Rows from expert 1 of block 9, named by matrix and row number. Rows with one number belong to one neuron. Each number is 500 + 25 x the weight over its row's rms, rounded and kept within 0 to 999. All counts start at 0. Numbers have three digits each. After the name is the row's rms in percent of the matrix's.
# up: expert up (model.blocks.9.mlp.up, 4x384x384), inputs 320-383
# down: expert down (model.blocks.9.mlp.down, 4x384x384, transposed), outputs 320-383
up.266 094:526482521525511480534530503490485488517501499480483491488504526532488485502482497507461500503517496495547518468566487479508517485503534493521505492443506531487555460454492493452540528491474476
up.267 108:549459515478461486509482523494513485477503491508496494480468541519500535501489506485551478449462531496521514456497451532484524496512488497476454463538514499503544494443491507521489508508574476
up.268 085:468444529542469509477505507506528474476475504534521538507460505484487527504495521493468493511472501521498493492545511488537515506523511447521498519477492491502494467478494491476478471485503493
up.269 097:516523518482470459503507538502480470528540534555494464513504518516514505485491528502527516500480536505483510499461483522483530454483474556511489512485492531475511523480511516516526519478493583
up.270 100:484464464520456503507511543500493506500531445484483501517514483425555464517451514489484476516469474522505505502530494498529506489485521470524488476479500483465500520494512472525484495485479473
up.271 111:506455475475468521515479476507501496492543507478451462498508504528497529505479508443520479508468489493511515484492484485530531513551500476490493496490498482471515514512499521492488516518484469
up.272 108:472490491511459552498512467481482525497536505512474471498502500522480459522545522471476472508519557450485495478528495494505551462488453507475528503532541453496484498537531502529496492464488454
up.273 090:451482470479465467516532507502518482475481513489491512499509516531484450496451500470451507533522508492463520522455478496481492516495516506523485556479476519483537491479501512509477506501474481
up.274 104:481507514516494455528470510502475508468536511449524490488447495546521501442488457489527458516478489541542479512499476565482519511508487481501469506495487478468511527517502489482471405512469506
up.275 098:535459482529516508483527487500548515488563508507452536431498501503500458510493465527483526454492481502519489448499462504508498474493499473514490487475526486536479489469484509510516488535475508
up.276 111:475465509552488502505520527519435513488481452513493486518488480521517493519505546513488501528488507506513479488497489510478508471510475497510486521480551501464522509513523494498520528523513487
up.277 117:523487490469464513497485500475529495505522451467470494504502530509470476509525521499504526519479477584511494475529489504501481481522500498515503525489502528464517487474500490508524508497488529
up.278 100:503507454516519503575509482519497494552446515486462505529516488507478526487515471557493485534467524447527471487496498469527514506488563506539506519516496521495496515515494512522505517498476493
up.279 093:498421494473519522552506529549475455510511487510555499475514516479537516544452512513497529467475499473477466499502507450477525495441463520525503467511509468467514490481491500526492478458502498
up.280 110:480481490519476508483513557511492514482468456506496446477483493476511479571500501456496516468480531558482521531481494481475534523493538523493464510487523490496534500527505488524510486493556532
up.281 104:507510468506509487502480490499497508475532491503522476524508477540481467470488476493493501522514490479531465484464466502520537487537513485515506507493534536478498488506493453494476413496506456
up.282 101:497534469480471512546505511496486539519516492537494520478509521487485439541498510525499496467534509466506495496454447493495494530529504501474488497480473551521549492510519478470509503474539484
up.283 097:487478519495475480484494510488512513541498533476533515453552520479474505457502463467513474543528515465445475494513496476489519473506481481435521505494511512510507464522455510517480533508503472
up.284 103:478537510479514484520510525500484475501516542523518478479488520500511508500546452475476505504529496502463496492499461511512503497477466512457491469460492463527462501502533518482471487483493509
up.285 106:468516489514519548467460460523466476429521490458535512517499495497534455474520471476504507482494502478522453529487486463503493466464507492501500532464459503516459487479531529503532502479509538
up.286 101:488463509496452511480493500480517551493537519512560500475451514544476504484523474500493472515528448512487478548495485502488541481480446516533527488504492489495530456482531477505487511523466516
up.287 095:435502481486516501450477495521504503497489495546519497495434499496491510501517477506551525464483520470469519523561480533493456485495498474486500542517470546495530533486473461501529494501444492
up.288 104:489554535463471532473541500484484477468497458456468520514439539462497501475492470467478515466486478492495517501490498497535524526541490493494489508467483512487481532477501514528488539488496508
up.289 101:525498484492541496483530506500497516516486521524502516484522505468542498443551538524476543530511475511496466544516511500467489472475497465502526531476493474562521478505555476512441530491494499
up.290 096:504477481491535489502526493514491525507513502484523494487482498498542493492514506475461513504574514497472493456503504497489538477540471507479485510464565522476504511542500514506500474528481484
up.291 098:501538502509492506539514537476487515511464486477495490505489466492557527510496494523499528495480489481525524504463519460516464481554455516533509503501501483481550499472485535459503502492510480
up.292 098:480500497512524465505502484443488504503479497505494489456501539552489519496512485504469464545459475508487541501499489513519464472503473456510477544485509509476465492546485522476490518529481536
up.293 100:525473496490553515465504530496492483480496433514477524509489477496478523519495481492544499497504515522479545511514501486471502530492522532445523485498509493479501467453469532512545509487514478
up.294 091:510508474493555554492507460511466478522480484481519536490468475480489496487495456465501432512488517514519528493491488485507462522468492502527469475496520479453491483507469508475472502516524485
up.295 100:505549472538483470487515510540500481511526494469496502449516481536542522491519481485463481530460460427460527491542499518459482510439495513492501461506465523458539527464486499491491507474484479
up.296 097:531524531484492483479462521515488478482502450506540487494486493490515530513477448514510507474526461549500496467521475510510498497512486536470546510478474510527503489504483520493487496487487502
up.297 103:530485481500476482531452463517530492496507474462487519478494514501517497459502523484516545501486512503479540514491501509496499476502482522512492535477483560453509517476476503527499500545488426
up.298 092:526502522466526497542477511472487486548488499485503487530515512503540520458485501503503470449495505465464492538469548512498538479506550518472464494507503498532541508557471528521479484532456463
up.299 104:509554517475518455488517521486491468490506504490423492515504519530508482533459531499519477483502474494546511520508476494487457518487495446504563479508513540447486491484526497504503530491516467
up.300 090:467486498524539528504482472487465520530503492495514535467498553491504496486482533484516530524452478545475497504509513514503487461473487470477470490519505524492489495472489497523506505473515503
up.301 114:508514487520482505486462485525498556536504487488488501500485502522484491528501585458528479534491507492470508503479539482476486531540546497503529490481516543505531489480475474509465507504471513
up.302 088:508512456512505541525545493493505511523446538496522509505522555501520476459497509532505488490483505507475465544507467527504459526492482538482469476534501449482466520496487506513536477527476480
up.303 101:513512513492502510562490485468500521505511453524473514480561498500462508508507537528517502525474476526517493511451507503490505492498509531467497498482514485449525473525454508476524452520501488
up.304 102:477507488481505500505532516493518487485508449524477501469452465523504476483470474506479503510479504498513480512475529491541473468546517510486510511541503512489525522448470531452522514501519532
up.305 106:500525455496519532485539521492520509494511507509486487521492494486499501504506447519502497505500479529482462528524444571521499513546517457516465465483488501488519515500496507536526486472493460
up.306 086:494491510488558512493515500518518496465450519550476530473486460477449466526467488493549505478490506510525511489494513478477507495484448479509549512464452502540530523495458502518531499528460504
up.307 095:519501513530537533487474497483455518511494517483542487513507498533497527494504521525538495480508504507533518481523520480475534502546510547511482498521516468501512483497512527497457480530564504
up.308 097:542467479509463496512492508546501500509505472497492510550482515497505521514482510497534529533491457444505485472473530496483543493492471502453474489488492506472495512501523506530514509487495482
up.309 110:424507488518543506515529498517484499488500486504533511517462516475485517492487505541480460530484544500493470520505549483573516465476471468477518516480484518511558516493530487532498547525534463
up.310 101:448492497491496498517495477535487472510506497500549500502469529522462507479528482488468474474550508492499475512479507530490496507535519490533511502523497476485528546477471486489443477528521482
up.311 106:490499522490532546523495503479502540520511512495515489524463507557544510493508476497494472496494508492459493535502521520509555521538540535526507513457462546488476451535463497524449490470494449
up.312 087:476518509517479522523539474510530473514469468515532514510452523540489461521456493504539523524477496492481498478449502484492494475496471467552500471501480504477446532496501493512501501513526498
up.313 109:516491518472475487513508503509472496505499514473491493541508478500507492501523521446490470509542486477490489536475484510509538482551539508504504480507516460472503542457501515474482555493478484
up.314 098:534479532503513499471518469536543527467482523488491484491476469491519480461521538495502549516479515490530486488489489520483461443529490522511512530517504518506472510484536519516512527492480472
up.315 100:469472476510460502509478491503493495483472559537477511513502484513475479468510474462522488511516502473493478487496510476485497500498469529504501521525520498482552484535471470502471520480490503
up.316 096:510478480476526496476473547542517502463487467507491519493505481504469464482497532483535480520467530470481482532473469480478576481521501533497484497514471523517529484466512501481482517492516499
up.317 094:504546488523477520469499460489477514458513480516487499519512507554485486511520539524500536487556508476480516488515525455516467486480552479503523491491493524514506569513509473499512484455511535
up.318 109:469497523509474466484517490523487525509492525442485490486516516483524514462521468447459522477482493494511533522499447514533512442459497516497533441471538469514519498542485479459517477493512464
up.319 084:486493553485456498535533547516496470500487503523580483500533507517497473478504514513477489510494426486457522494454487500460478465491501534479540512486520504497537528508497491497488531474494487
up.320 099:500492499470519476522512490515446490507550489468544482503435472495518515509472470501521493502512524518579502489483485450476496504525501555475530459483549507505531498505454502483491510497502555
up.321 103:491476466487505563538439497515527521499516527466451505464449530503458528497464521501467476512494475488488489503511559527507532489497484505506503527488517490512492487501498491515506473461466482
up.322 108:490484536510507452520448502482513438478547497493555473552499494481539508498451490496561521586490514464492512520474495513451478474458492477501479493487501483551534504495479486522483498533508523
up.323 108:530490463536528536490493465489473478493555488481479455521502477475492478512535512486450541533493512528469471520482504489474468570525488511515451458494459506494505490555491508462501467513496483
up.324 101:530538413446494512465448505476516499524459498525490497529476501508463440502523489521478479529478498496529508446518524458495511508496501567521501548467516463475484491503446517489509500524526490
up.325 088:479499538493435540511486489514497492470493510514515522523519465506480508507495471503508546520502503502501502521468494472477477523486494475511489516504460484488456530495524506496506478479531530
up.326 104:477486512518545507496517477488532515537473498518553462516487474492475521495537569501486511533503528506499493475502502445511492482478486526422481508489484477492482462526484520550575517561518511
up.327 101:487503496531455521488490471505487507517528507493533492520507528518501503520473486506428473485484467479489484502472470570460451507462509487447492451483464481486547467502488472544495487480522503
up.328 087:505542453496517490483495471469429514525467480550496503465532523520526501522508477523496505490486533455458491526523436524503459465506534498485508494505464514514463492514487518501513475490499530
up.329 088:500546509489500525509470525501560514463518479514500468526517481495519533492495535513510517463469477517507469483517519501478478497447516499530510494496510514455535487460538520474485470512509501
up.330 128:487468508493474476440512521485476524500480503548534474542477491455495502529562500431534486498491526533461504531487522502491488527475506476530489488484531505532491473559485491484496479486490548
up.331 116:524522529468492530524522505504489487531514538523450497528507530509506500528535511533444488498442450497486475546531508497484520503478478496512520484509478492512498502467517496501520504499499508
up.332 112:534502475474520521533532532533478513566446491498483476500479491475509533500517453520498491456509498494460490480522470556491502481566531468536487519451471509506486501512475483522469513526490480
up.333 107:512489485489513530454497459464511520466523490495468481488483508474479484466503550486476518475539505494478488475486487558507488509500453488498518544515471506515440518488520545514445479514523500
up.334 090:446509491483525465513489521467522534510529497498519545466470521502529541522475489469505501492510491519541463554486460492532493475457492532468486492486527521534447511526518505446496495496532519
up.335 093:442502476519533484500512528534492505498481486476509515497511504495492482529543529488470526519494470454483485514485473508493466478494503456475505543535515540520521489554522483503455510513486549
up.336 104:475487513523501494525473500462516459429528467512528494473497546513530477501507470479519439483514471554522497529490489574486504536507528503506466515496521512547513479506492529477498510485458514
up.337 098:476503502522489507478447539516476490520515539510482547487547513467470525515521526525506483480486470510520510494481458462463493473516468517516543505496490491489510520516487521485498518508507511
up.338 094:515535520478462546526489479491494490498567507465567515495473477525523493446441507493477540472453500510495524459435546506510465431487468522495501491531504509473513489513501503495516456513506532
up.339 095:492501486481493470483498522478466476485488479517536526498494500491510507511509504546544490524476512505501497523508477521472473460455520466471475454517451432468512532478436463484491520496510483
up.340 104:509512502485501488554490525530524460478517515535467484511494476481509527483525495502498535535555470515526498473542513515500508473457508499494496489489505474518503513493535481507492526496475507
up.341 099:454555515472538528504521495475486493454490504506492481520508502483476454524470512511501489498493507540519464488501490534484478517511542520516529457518527452485462514496514489542481490531505519
up.342 098:510533523467477539464526539521491523484539451531519484487558501494510462509508499519485474510446480491493503518487473496468484511518501500468507506497541499469514503542471500463507529457552489
up.343 091:451499487475499485506516487491492513515511476450508554544501481467498515524508475475526532470513476493471491475491460486546509517502475509509486501563511490443507496519479466547493502527498435
up.344 090:494506499509471526508530527502471514509470509488485480520484518505500505509469545513518502500561506489505461520465497461487489514509481506536485461523466480516482516465478504525468478522479496
up.345 096:497473475482486482494520515497460555511507464495535501539516467524489528434521485468497457502505446552454505467506512511518505456486524481553521478472529521483507509481515488495474505548540483
up.346 117:436472499523503485504487515480489479517523520523527519478505482513542459489483514467506503528503494507438554493490481521501461512489476505479533459492521510580485480475455508488450518537495522
up.347 099:513502454495515449527496496469455492502483509453513476519528503489539505536440467507469536533498524489516517479514479501479506568461467511530543478496533482509517489507532494476487478518499493
up.348 097:503522483509534480558508530561529494492474480518498488477502496520455487497493501515527502473502482514500426521471505503509466560482503469513523517470470470469494512496482491477474525437481483
up.349 098:489512480484511530524517496481519524547486541465484514535499507454519545520478468438496445508480506486506550498522556462471476470466510484524508484540498475499500515486475489483462527538516512
up.350 119:493537481523529447547493528527514461497508491492485512497510503543462533535549512549494506544480470494531464471507473497502492458514510524499467516508464537498541444493519484520499553494442453
up.351 090:510485480551431517539499506521506492474493551494449515526479485488508497515542491556503503483482462529487477512509479448482475452524544505509489502508510515505509507502471500484485497504539517
up.352 119:530509481442533496502462488450477496544523528493464559448486495491479518483513508493462509497526480519496466464591494477441521461501522578534473515502489501455513503479542499490525520495505499
up.353 101:511476488515495536483499467509534502515453508514533501488459508533474475485478473480481509489479500507496501497456480501519460528528488538489490468529477517538552452489502509522460523521530484
up.354 102:524514532495542516497477496510472533506494510511539511480489483494456490540499491533530516483536461496482515554534479460466478514481538514504539470513486452513540470495466487535545527458524501
up.355 092:530517496509523490513508497509512484500473498527531486533490518504498482528490539497501492490460498464498531493500491493540480481468516501488492483450465475502471493490504448484439501512473533
up.356 098:496488537514493521535512512476503452494511488453521512533541513502488534489564479513474517477512531546470478483524507510484484485523513461502510505467466497494503528525479503504525504492533516
up.357 100:471483492481481522506502477459461478505483466478507521467519472490528472478535463472514500493480482513490531483485473496510489484478458438498465499485545510529538511512454471459527498476475460
up.358 090:478528508518512468458472470505508459485449515530527484522505480537478509490493494508508497496471457511512554491505479494531453545510519516505476487544483480502547473478460473495477438494490501
up.359 090:475486514466496526538450466501516530472451525465507491493498506498526501535513518494528475524510512513482546493483450507484503480506466486481467524499492468513506517496525478420498523482515492
up.360 094:527511501492478533496471545506467516466513497468506482475498515544485540475500497487521507522505462475506500538501526519459529454489501496479492493460505506497465491466486535511501466514524512
up.361 114:485501482462466475489481509487523497461552489483510483508531488474509519519517484469516521490518487478506510532508500517469545488507493512491480473506471475484462496492514511516512495477522491
up.362 109:464528514505464490483473491467499484472512475505499507524487481489486489519479493481513526530463541479483518470499487486489472502528511488511482457486536588475477522505488507490527482480491532
up.363 095:480525524492503529501563489516507490525505515526488502509526491478514473507515500473532521495443475502489496485475499499477539478544522444540490506477464498512546492478501498505480459510535454
down.266 101:490489539513484504516507515495518530502505446518504512477465532491479485494533503471495534485503494474491472502479477492473519497515469529537493526512480521488480482480503481536451527487485480
down.267 103:506505531491493459492507499475502477472494542541478541485507508508506480494501496450499537541462487513490469517538474514538499461481495502476495488467502505539477513473504525475489475485503524
down.268 080:533458501472508503486529493511474491540491501496534509509490499495493479501515470460481498493516497503528508492512511547459507495504482470481525507500500509465467506485485527473483495553502521
down.269 099:521458464518494516513513500541496518531465506509480503534520477469492503548523558509474509500504526493483487509503514508476501497500502501463511492516459522499520517493488490520509518521490509
down.270 102:462548479524502536495537508476535491504492517496493496497517512487493512455496494516455486469481481525463470501504531473526498505492490500496466511513541524520473482487524475497504489468496504
down.271 112:532493496510523494538507476501461472504494439489532512528514526496506538490491495476467494450506479525491478459527506452501500495485497496468516486495480510513507511498510535453515494501501510
down.272 114:466483475511512494486481480525552430507477568470489484557572518556488507484497525532546497503507505515483451521538508495485484500506499509529522524492541532500481445514504485502521521517524473
down.273 094:508495516565515459494522461504522488496476430475506511489507482489463503468529508505491546525507511526503504486487492483532481510516517548545489509483502522514518506462491486495514464452503486
down.274 117:480504546477556513496474482508489489507465517512492512510525504507505509496519544506507493491491505465502499511483464549469507441494544518509512456543538496464500460522509539524487500511487504
down.275 109:493488508503522505480538499536517458506482468524526427539547494481505465491430493485511483513477478524533512519491484527515506488460528464475506469531529475460519518514476508509480447486497523
down.276 114:515559465485449498495527492474526520492517485516500495506492496496477493543506503467491490516564504475483523504501540510482491425510528486480537491495495523516495540489521483529544531542530506
down.277 109:507502504480487496516492456538511502484519507555482448477511484453509532510494532505499524518536504498451501515525499446514522465493441517459542507474454506486514510543498488460452530518509525
down.278 109:509546517519527506531482456507508494509513544512503550452486506459507527509507505500499488549540435491515524494519495536501552508524506441561517515498510515517459509496544517511497490514519492
down.279 095:527524532484473504495481506501545529509508522484504533490496506475456524520486481493527506518549514480473472476512502498526522508497516500496529504537490433505517511519516523553455522526477483
down.280 114:511501493517495516521505493473513519507535493519501457511514536504483481520514480496504498548507488498533464474572509465480470441522483475518479470484519509517511481514521479508505499482478499
down.281 110:509475519511487483503498500495508447512469560517469517486524465497506464520483481505494464484508464473510501524468480508518498569484505500484534499525483499519483490555492532491431563480456498
down.282 107:546527477492521485480482461500494514483485468516470469509511496505528500521473527497533475534483492466472487492520491510498465511468512483525480491486511546487506510484462474478461471477516501
down.283 084:515481492504545503508523477498518512508538516509483495541513513467502502478554519485484465511512515493506495495501509532514516475507518507514474520494489524571486527494521482477473483462507509
down.284 098:495496516444484535475496517475492544502486515490516528502491493500469471459498509521505458495441527523527498514501516475509491521529505539525507471480549497466438497524463503517508498524531530
down.285 110:533534546499516509484484494551509498513494516415520523497519478510512528478453486506518527476506515466498463471489490502437464468509519541541467464500510501504496504476527472538509533495483504
down.286 096:495519469469444483501434509510470517504537460494550496473495510497478504524521492494504477490522518493560488442518544481460540501519545507484459502468494473500483468560486473506501493461524520
down.287 092:477504484471483517469455523474495486465513504485511538494570502482532537463491481547505558482501493496490481524470496479466475481462477499542472481464473492522525508476493489486531521509480479
down.288 094:529512514510482493511520525475498541477489476540489477510488462469524478518500477479531556501501482510477468473503474486534497464466446474555545516489522479487477465464497477513483542451476514
down.289 097:514519469459483475486523524464500503495547506522496513512501491491515512477501534499507455507529523501492501520504493499537510503536519498535461481491514474481447521470468509504491448503506506
down.290 108:515535537481519458462509498496506495498480486488537478521512535532518499525506473504502517528494516471486503521495512512489535464503511476514496513450466511510533455476499451525458550493507460
down.291 109:502514430500484502514492500539528486498500504489463440471460515489507512501497486515528496508504487516455489502514483472498495492490502497518517524526518486485468499461524513544491520483503499
down.292 099:470462463488528464479483486559506535503510508533554487514492481481481527576518517482512500499488498512488508513494556485519511487471485505487489516478536501532484493456447505504495478500516499
down.293 106:469531542486509474483472548490545536510527538507493468524532505498464510491489470506455520524515512503496527452510536432471515482497479501538503511519502481466533488443500463482482497504509499
down.294 068:464533498523504528517476440518490496491519492490499518464495501531488469511513560496477490472507439505483493543525485487510513478491541462527515502486466492515461489494540516493514447495476474
down.295 097:465493503512540485497522558490516504449544513488488497569489520501523504519510504468505531516548540502459476548481484470527501493545527500451535478517511469450466503570490461527500522502430507
down.296 076:527506503525467530507466514506510482514478506521472465491483471493509521510449518525512479541473530545518470533504498472520476534516502476520483495528540480560471468529526493496449531480505455
down.297 098:520537499488451487470514453536490563513511538538476498449510491519498508471480503544482515496468519496519471516518524493505449551505564530501513485521488511506470497544491563486505521491526475
down.298 100:502469513509512545540525501477484464507449517517501492499519529489478472518469500496511517536485492503503513548499547550446524502504485529531484521473448493528456508476549564529507485545498511
down.299 107:492478496526481517543473488507483470556464535503504502502484456496534518533527485510480473518529544496519557483445490497526543491475498528543511490501534481505535480524471514488479562536544510
down.300 084:464495507498504496476511529555517509481527500498511508527491483494500491470506477533492541545504504521479566519474529498480478448464525517440541515489496525513481513489477527517491489516505467
down.301 121:493496508476506482490516514522538531551531495553561515536520515493540491504535495499480458477533484452481524470543465523484469479534517500526538504471469505492505480529447514500546524483495515
down.302 072:503508485481508534518508526509529535486458530515478484503530512507461490533475475488533513480504535510486522437484563469490499507462500541467539502488483515539540488501478520488498483564486472
down.303 105:475506454510492512508501556478512487517472533508507498495471445508533494537479532472496519489524486509503502528530498502492495533489502517485527513492511492525503493493466528511499518517476487
down.304 091:533549523506459459483476498452512548480530438503533484503497505507536516510510516529455533502456495475497492523525508483512474521488506487505499510497485477486538500456516442464545550513493518
down.305 108:488525455499495540492511509504468475484468507506536528507535508559455507481526530506551479486531494484509492482503497473487451474487462521519513519500468505462565441512527511475482494545488508
down.306 078:484508484543512496432502472489498503511478528515515495515490448507503483511493505486470471459491507532518488512501468538495488496510527515496520538482548470518473489511472494494551495528515490
down.307 103:535514513475526499497524510477502506545502481481501539501494541485527475482480476456499537471494495470527484498456479493484490511507510489479530518481511496509454525501521504508502508497468460
down.308 090:506437510538483520474502476493499507477524489522524517465511516514518483501484495472490495495535473529510509490509498494503549506517466474518470490459550519521547472523483489482543508528509517
down.309 112:485476525486496507510487493530480513489465515539478511484493456505492512464479491514504531503503514506446469465515522529512509457498482500520536513469476504491486475503548512514519479522481494
down.310 106:489496508451494472529518506515512472504505515453448475470528510499484485459467529486484533528486515491536531503564493489475490501506518477468463496482544525489475488542470508507518495539517467
down.311 087:521552499539534512491486529533498500488471540547522500547493480534525537486466504509500562523500482493504519518551513511536477483520554500492478526517515518542520475516491487525468521498533492
down.312 091:495512444509486487464480546483541540505521495451467560474457490532518521472547479495474514483535519484524522520505483553481501505535504508441489504497501505508508521460532492459517485513543476
down.313 116:478558555508516484478489498481518461501526473555481507454498499509461505487507499491489531505531493501489479512503519476523516485477493493565511486513480501536528501525441441479503536503519547
down.314 105:512468461454510504444490470522477496518494498513490467497522529483520498505511503508512501487509522495493519532505484478476504558460488545487452518457495525481479510470477529472521473483486500
down.315 101:502468515504475452492544493477508526513455496507548502501516495493520497459481476499514478538530530536505480512474491508490542468505498465506484522494482534494468525488542516476511513469501517
down.316 107:495499502507532521492450517496458524483497563490508476529512463529506560479516476510504491482485523559458540501506453516488510475512506533449510511454512491523449470551483501495513503494490526
down.317 097:525502503490473488487520473464528537474492492486471494476534472534502478490490514503461495463508487511483512503509494478455477510536469531509524506521478507522462493524502479516480509500498480
down.318 108:425484459517509485492520516508481509518501528531520505446445466519505482517510518507507497495475540489494490495524484480527542494444505520493487457515498460485456465481490502496553526487526435
down.319 074:479494500521499510479473454448530474510461492488473475481495509497457485532550508479511495540465530502512488520491510467449470457492508479505467512513495443509469474468478473499518457517487450
down.320 090:497533525514537478533535472493511487515474488493481549513515513478498525527512494459506537481470467488484510473521510487482477491474502493474493460492462460500506470528517523515516549504462510
down.321 111:458480491507510472481508471505506484504510497483478522493486553504518514500537490474474460495504561478506455520524453515457507536516490458496464498491503503512473507509505470492513533482527535
down.322 118:481502475505521525510499475493509536494523523529498506522492492553467502502509517522500495507460577511448519484488487497550411482515530492527496479505505455494466507519508504542473508521518492
down.323 105:527478478494507523503522450490505536497503489539477535507527486467455497499536450534482469473488488495476488467473536472516510514486471479520483512488493468553481480473498537458528505512474518
down.324 111:493435514514519478531481463457516491523455537504505485483524470500500549498445493525510521470501531512497474479517476503523521480515476481496459533500501491481514517530507513506491477480496528
down.325 076:516468488511492421503502502537495455484555496501459528504432473531540569475499547489545501479516520527454467490525502518495518564491453483466475504497468555485507528510477525514520494513489471
down.326 110:523536509537443476515490523531486525508484547488477525521506496493444468486476482488507532503503472468530487513470463537518510534510473458508486486541505535495506515497536468493455493517537506
down.327 107:495513502474477500525514513522498532517532480535506505509529473491480524460560488485512451510536521476481500463516519514442512513544497476474512491470452465459485526533490523461513503519500509
down.328 082:514514510516481499516488457496517504517504505462516529493513487472479507486517483497496523498508524536444476479475514464504525509506500506494557495503488494440496481469491497490460496561560450
down.329 083:485494456460539543501505483482496487463524509488528545522465494509501526498465549511500519525509556530478509479483497494487499512514481507492501499506506508466494522490492503493515516510517543
down.330 119:492508468542520482506519491510482523508474518554497515578505532513523472467526491494500513527487478489482506525540505507494487508507517521525459499446501521518499457464532505532487513466423486
down.331 124:517519484543495540515474502492486483526506520514487578471510527526480508493482500494508458467492560487489488508470502485501539506562489500471486517473530515519491441485506519480474533509501517
down.332 106:522522510505511472526472506512518508489504476521501471541531531540489506497483551510467502551494544488513513505497474498522520471487467519518517479528511501453489502492499510506475494498494486
down.333 115:521504513488490494513485539541562518484468498502536504497529491501499535493497530479511523464499486527515461477515504502525489532460510508500479482437521532487529491518505511490502534509469514
down.334 066:464478516498450492511514474496521510515475466478525525506489525458528499507434504479483513493465475511505466523470517538508505470504479487479492527538492491552444504515503518514516534486475483
down.335 085:436478503514476517477552523486467517510524527493460518504525537526532518500502497507534464488523460496494479495528445464485521513501530494491514517499480542479479498512517510537482502488501500
down.336 109:482528531500475490512521504499500552524522494534515565482519493499531511532459466464498504497477491474524481496478507522525495474477509501503543534482481488508529547487562487494510517460537546
down.337 102:486550479466480484505518486480489493495526443542555542497469495504510498495488487505540511523498485519533479516535459478468521492517491526492463512493492477493508506508447531488517487444507455
down.338 099:515482494490497500503474478529490454517524529534485432509508514499541501522438499526459453500496498494531531471497484541495496442515496452491542538461528529477457516518527495525494513483490449
down.339 093:476500568486468484523487524526515466499481531513488532540503507536511499477470493535450497551553495513510484553511460473501536495488514510502484462478491469479490491489507486510490469464514512
down.340 106:494484533496503513499518494499496553475479495524492522526505518497511521466511470491509498525516496508512506458512489520491469495537523471534522507511484498533507462482472526477557469513552460
down.341 099:535479507466522566490502494458462493522499500505534520520520520517467539502536484517467536524484526529476538493523537537520502474486516464521475527494524502524473527478477526533501504517532447
down.342 110:515450517524485457576479540459521494491490512509525504523484432519476479526504462513508483529476478495513546495453494500537516492549502516507485475485489453474450500497490483503487476461519466
down.343 099:499484526458530467517485508489456506526505450527472466499470473491511491534507495507527488510529508497509494467459502488536517503477511517463470523489519508534489521494524514501532461485497472
down.344 095:449526472496470495493526516473483497493464497485542495505489531469490503493525551483526486489470504555510534526467534497514524522535504520525492548471490507524507516517525498519461485502469498
down.345 086:496494463487462506489521514486502507478494514497471519535467429508517486469514481445506537478538498521469496487489511490515524513498479505492473518537511470467449466458486490485519504448489534
down.346 124:527458449478504499481493488503548541504531577516484480523478531502481453503489478511536491504482450477536495480488497485513493521465488504459564512499531509494507539505499519514471496477554507
down.347 091:532535508533501467535485534502546522477527471509496516493504520555477513507512489472501487497524485467500483487499507504503479548487534521504491466507525512513473530463488526489479468460573539
down.348 100:446508531523530528488521536514528520512497471522502533540504487504489500487480540479477509478504468554485483503499533493539481488481500539503545538484539507490523535494488466487482495520496489
down.349 094:465483512480521525542455512496502473495502506518521474513496538511518504508459499505474490529475507478479473467480510532484497518495511486531488572532496450522549490541515504479516463500499504
down.350 118:523504524515492492539507476476481538491504513508532503521494528429502473511480474489550485536459507534497511479518497531525495467514488483500548521507518494503492514505524493505501484531539514
down.351 079:510495526501519526545458533467498469520512480508496483514492492481496526512499469472479540538506529479524468519538526534512520520552470499475535502498476520459531432561465480471495468523500489
down.352 109:453543460461497486508491488559534482483458565488474503486487514488482551518491489512506483494510504524469491515471485500500550508521454492509493507543524475521523522498521479485496526498486472
down.353 085:480528518491516559508537505533514525435509539476407508488469531532519507485494503523497488496487487503499504530475502537535517486470500507475503500475477522496506511504494510481519515502460453
down.354 097:516498513526518511521489523502519516488464520501510545481468503474510495475488479495510514511518507521496467507505475520493524505524474468519535505488514494479494510504492461483487507509490490
down.355 091:462490475458494498495501495485509471509495516497495497482479538548480495553490517474538490522498465503507490518492538490505501501526499506510489510507505477518452510456502463500526499522502547
down.356 109:527496502486478556499523503474496527522483528457493496526503503510485484467508522530514482457557468488517506483501509457527475524472491497468521504500545554494545505554513537521467497485495507
down.357 103:523514532503529484513481460462487503470515473486511503484489503482504482529467533500500512525505515532489535524476513478508536470474475524530556528490495508453441491477514494509473538501523494
down.358 082:509480513481520506503505484517500438514475459453507487512484504535491506500522504525477510520474502504492479468472494535492501479470484482472505532501488524487485503455507521495479499527514506
down.359 062:450504455516462493491504483516501497528493513495501517540529493481483464536486527473526508493478510503510515510517487489521485490456546485483516531521497499540548474475507498488542480485533527
down.360 106:511526504501533567477497541463526485496491513547505521529483482483493503516500489492481475561478507503496516495529488473511517468525507515539494460536511521519514484480466488468529538510503511
down.361 114:498443509495511546527515496512481478466506489506512518511498501487488545500517487478501485540490529486543514457494486463488482539502517467521488550514476526503512559496477559527475516554494497
down.362 121:488475549532505497454484525505530534495479544508495525473490464526514545516490496514518507504468512555480534534500491518539505511486520468462477536494463473534474518541497506520488502476507477
down.363 099:523428516466496464501488522479502521486509493464535498469490478475514463505506512515482510501504517515501494471483543487526495475474440508455457548453511489450537515460468463508474534505465492